Weights of a small image captioner.
Model: 6.62M parameters, 64-pixel images, encoder arch inception, encoder norm batchnorm, encoder activation relu, encoder depths [6, 6, 6], encoder widths [96, 144, 208], decoder width 256, decoder layers 6, decoder norm layernorm, decoder activation gelu.
Training: muon at rate 0.029, 5300 steps.
Data: trained on dead-leaves pictures: piles of overlapping shapes, 145000 training examples, 4.7 epochs.
Rows from block 3 of the image encoder, named by matrix and row number. Each number is 50 + 10 x the weight over its row's rms, rounded and kept within 0 to 99. All counts start at 0.
# b10: branch 1 pointwise conv (encoder.blocks.3.b1.0.weight, 24x96x1x1), inputs 0-95
b10.0:82 46 36 47 57 42 56 51 33 54 38 55 76 67 44 57 40 47 52 55 59 52 51 73 37 60 61 55 38 55 45 44 52 47 42 58 53 41 57 45 47 43 66 49 58 75 55 40 57 50 60 48 50 31 66 51 39 41 37 53 52 40 32 48 58 46 66 40 33 43 56 48 53 46 46 52 41 55 61 46 53 72 58 39 41 50 55 45 54 56 36 47 51 56 58 54
b10.1:45 54 78 78 31 41 75 46 53 44 67 67 58 53 90 47 42 58 47 61 49 50 46 54 53 53 51 53 61 42 56 59 49 48 51 65 38 51 39 45 49 36 62 57 50 48 33 46 57 51 40 43 44 50 58 53 49 45 49 63 52 50 55 53 47 48 55 40 38 57 60 55 60 52 41 45 43 43 45 55 61 44 47 64 44 55 35 51 61 73 53 46 44 47 50 57
b10.2:45 49 49 60 72 43 52 65 52 52 48 38 47 62 49 55 38 50 35 31 51 43 49 55 63 69 49 60 45 59 42 50 36 43 46 63 38 53 56 48 39 42 47 51 26 59 55 30 25 64 48 53 32 39 49 40 47 24 46 48 39 41 40 40 44 70 42 50 63 51 49 52 62 48 53 51 66 41 44 45 43 62 45 40 62 55 54 39 40 48 50 58 60 56 55 64
b10.3:49 56 62 41 67 55 45 41 52 63 76 72 39 67 36 59 57 29 63 35 50 40 72 55 52 50 47 43 56 65 48 49 51 53 48 62 44 56 51 40 35 42 31 73 42 40 44 41 50 56 48 53 52 55 50 57 48 32 56 55 58 56 46 42 50 50 40 49 35 54 49 48 58 60 44 50 55 56 47 52 71 51 36 59 30 45 64 69 45 55 49 41 49 46 43 44
b10.4:35 51 54 68 66 57 46 51 55 53 98 54 39 47 53 55 68 46 58 52 46 71 60 52 46 58 63 47 60 44 34 35 50 48 43 58 48 45 38 52 49 61 43 27 53 51 51 48 49 60 52 51 51 45 46 38 55 52 45 35 52 50 50 55 53 47 60 48 40 28 50 48 51 41 63 41 65 55 49 36 48 59 49 55 42 46 55 56 52 59 42 52 32 72 48 48
b10.5:33 36 46 40 82 54 46 39 57 37 74 34 77 51 58 52 69 47 40 76 44 39 73 42 42 50 55 47 43 36 61 59 39 46 58 46 52 54 49 53 52 45 60 43 62 47 48 58 63 36 41 46 58 49 61 56 47 67 46 47 60 57 60 57 46 53 46 48 70 59 53 54 51 56 48 46 60 51 55 53 54 41 48 42 59 53 53 36 56 39 54 57 57 46 52 59
b10.6:51 67 37 41 68 35 51 46 51 43 60 39 81 39 43 59 50 63 37 54 37 48 44 38 41 38 45 47 39 50 47 34 73 53 36 43 54 51 18 50 37 34 51 41 50 45 52 62 50 41 51 47 49 60 56 52 37 42 57 52 59 51 43 61 54 62 51 60 51 39 49 29 54 36 52 50 56 57 51 48 41 58 55 53 55 62 42 39 59 43 49 65 57 44 42 33
b10.7:40 46 35 66 49 60 38 31 53 45 43 45 47 50 53 21 48 67 39 39 59 42 60 39 31 42 63 52 61 61 44 37 51 44 41 46 30 42 51 39 45 40 34 55 42 39 49 54 55 34 55 44 47 52 55 50 38 50 37 45 46 54 44 61 40 49 41 67 53 47 59 35 39 59 42 30 36 50 45 34 51 35 53 49 32 62 38 47 44 56 42 65 50 44 58 55
b10.8:61 60 65 66 41 36 82 55 55 48 66 32 45 35 67 48 30 57 57 38 53 54 41 30 47 53 41 55 37 41 51 47 45 37 33 60 56 41 59 43 45 57 53 53 32 62 48 51 53 44 55 50 64 47 53 43 64 59 45 46 37 39 59 39 43 55 37 48 66 43 51 44 55 59 42 31 45 43 45 45 48 51 53 42 46 59 54 38 52 67 49 51 47 40 66 42
b10.9:48 53 47 79 36 55 39 31 53 58 50 40 49 89 50 38 55 63 44 47 70 47 37 63 49 48 62 59 83 52 51 47 38 49 58 55 44 50 35 56 44 55 44 45 45 52 56 54 46 35 38 63 27 44 53 37 55 36 48 44 46 37 44 48 47 48 47 56 59 38 43 42 53 51 54 45 59 46 43 48 51 55 46 52 46 51 47 48 39 45 48 45 62 62 46 61
b10.10:48 53 44 65 49 44 44 39 38 81 55 59 44 78 43 52 53 41 67 47 53 61 58 73 51 36 47 56 53 45 60 48 40 55 42 64 43 50 47 45 56 65 63 71 30 53 43 53 55 29 40 36 66 55 49 48 49 56 57 37 50 44 60 51 46 54 60 47 58 46 45 41 67 56 70 54 56 47 53 44 69 33 45 43 60 47 50 50 53 55 49 49 48 63 50 46
b10.11:48 39 48 51 35 46 43 56 38 57 56 35 45 52 43 91 45 51 56 57 42 38 45 36 48 40 44 52 46 49 39 39 50 42 45 56 35 59 58 42 43 36 38 50 36 50 57 47 71 47 45 47 47 51 58 46 47 51 40 57 43 49 27 47 43 44 56 53 61 48 49 40 57 55 51 41 52 51 53 40 58 39 48 46 80 55 50 53 38 47 30 35 37 25 41 46
b10.12:50 60 40 44 50 50 42 46 59 31 54 32 79 50 48 31 46 72 27 24 61 37 64 56 48 33 55 64 54 44 42 34 49 46 50 48 44 54 80 45 64 63 49 46 45 64 60 45 50 55 52 60 59 61 57 51 49 59 55 35 33 53 46 45 52 42 45 53 50 49 43 52 51 50 53 43 41 46 35 57 59 46 48 56 44 53 41 35 45 55 46 49 44 51 36 46
b10.13:56 35 44 62 36 56 35 52 38 72 52 65 50 53 44 63 42 52 70 31 34 49 40 68 36 34 44 43 33 58 45 44 51 43 51 55 41 39 49 36 61 54 56 37 51 58 36 57 45 40 55 50 56 55 57 61 45 68 51 51 58 37 39 54 46 49 50 43 62 45 59 45 51 48 45 41 53 46 54 53 39 43 50 40 33 72 52 50 69 58 50 33 52 55 36 30
b10.14:44 81 50 55 36 38 38 44 58 42 54 41 67 48 68 56 44 67 46 59 33 55 38 48 48 46 40 50 46 47 56 29 64 56 60 61 54 52 37 47 39 21 39 46 60 41 48 30 55 54 45 45 20 43 56 48 51 48 52 47 52 57 46 46 45 56 36 53 38 56 45 47 51 44 54 51 36 68 62 42 42 53 61 43 44 54 60 48 53 54 55 67 51 59 49 51
b10.15:42 53 45 44 39 45 48 42 53 46 43 55 48 44 56 49 54 47 50 61 35 62 40 54 58 52 40 44 54 63 50 42 68 41 58 38 43 44 55 48 42 67 41 57 61 73 81 70 50 57 74 53 42 54 53 44 54 54 75 76 52 44 56 48 48 48 44 54 49 50 47 49 51 49 41 42 65 51 73 42 42 53 50 42 58 57 44 45 75 47 66 45 39 48 38 39
b10.16:75 40 53 44 38 36 53 75 36 58 58 35 46 51 51 59 46 42 44 24 75 44 47 59 40 68 49 54 64 37 50 45 47 43 49 43 47 55 66 46 59 42 68 45 58 41 53 46 49 72 47 54 46 56 59 48 54 60 46 53 59 38 38 62 47 38 42 41 41 48 54 53 56 51 36 47 39 45 44 44 66 54 58 35 52 43 58 33 50 49 52 54 55 62 66 61
b10.17:48 53 54 57 59 54 61 47 76 39 61 47 65 50 59 32 50 51 36 58 51 68 49 52 43 40 84 40 53 76 43 60 54 51 52 60 50 54 53 51 53 56 54 50 54 29 44 56 38 55 52 48 56 54 64 62 56 66 46 59 54 54 48 47 55 41 51 45 39 57 40 44 58 52 44 62 53 56 50 62 59 34 62 39 62 53 52 25 31 52 50 62 67 48 36 56
b10.18:77 42 37 44 65 63 33 77 39 51 76 49 44 31 44 45 81 51 49 49 62 46 62 32 55 47 49 57 57 45 64 57 48 58 49 42 48 52 51 51 41 44 43 61 51 38 45 50 49 34 56 64 35 39 46 52 60 40 46 62 43 33 48 41 48 49 53 44 49 53 49 42 54 59 51 45 30 45 50 49 44 42 44 50 47 43 56 44 45 22 53 51 52 51 49 48
b10.19:53 34 70 43 41 40 79 55 29 62 54 35 36 49 57 37 40 37 63 38 41 42 42 49 44 45 51 41 53 56 46 52 56 50 56 46 51 42 50 70 54 55 36 44 53 42 52 45 37 59 49 50 61 55 56 55 39 51 47 50 60 48 49 58 52 51 76 51 63 54 53 48 49 58 71 47 60 53 69 42 51 52 44 59 30 49 49 29 60 48 61 65 51 29 39 52
b10.20:63 36 55 42 55 54 62 63 45 80 51 45 37 57 55 44 51 34 47 58 51 51 60 75 35 72 44 57 39 41 45 48 56 52 50 30 49 38 42 52 53 40 49 49 53 62 57 47 52 75 50 43 45 55 65 53 51 49 51 54 37 47 61 48 50 47 48 56 73 41 50 37 32 61 48 50 47 47 44 54 41 26 41 44 61 46 57 59 44 62 41 60 32 51 65 44
b10.21:43 46 39 47 55 49 44 47 69 34 59 56 36 51 56 37 47 47 53 62 47 60 50 39 43 45 38 50 47 62 40 54 45 56 45 46 50 51 39 42 85 41 42 45 50 60 54 35 34 59 56 38 43 38 36 70 53 38 53 41 79 49 37 62 61 50 40 54 43 48 75 46 43 45 60 60 52 48 47 62 42 54 71 54 42 53 52 55 40 48 55 44 35 53 38 43
b10.22:36 64 61 39 41 41 66 32 55 36 67 49 40 52 44 52 41 55 52 49 30 57 49 76 49 64 54 63 35 46 50 55 43 48 41 29 43 40 54 59 71 70 50 46 47 60 56 70 38 55 46 37 60 59 52 45 50 48 46 57 51 61 53 31 59 48 29 49 48 49 49 41 49 59 40 44 55 59 48 52 48 49 54 60 72 46 57 59 64 47 40 61 60 61 49 50
b10.23:31 29 32 48 31 73 42 37 49 58 43 71 54 31 62 42 54 39 63 74 33 36 75 36 43 48 34 38 56 57 46 50 56 53 53 67 47 49 55 54 63 57 61 41 62 56 37 54 63 50 38 44 51 40 60 63 49 62 46 43 39 45 55 42 52 49 49 40 58 55 49 53 55 45 50 38 40 50 62 48 50 51 47 45 47 56 43 37 56 56 45 52 46 49 63 47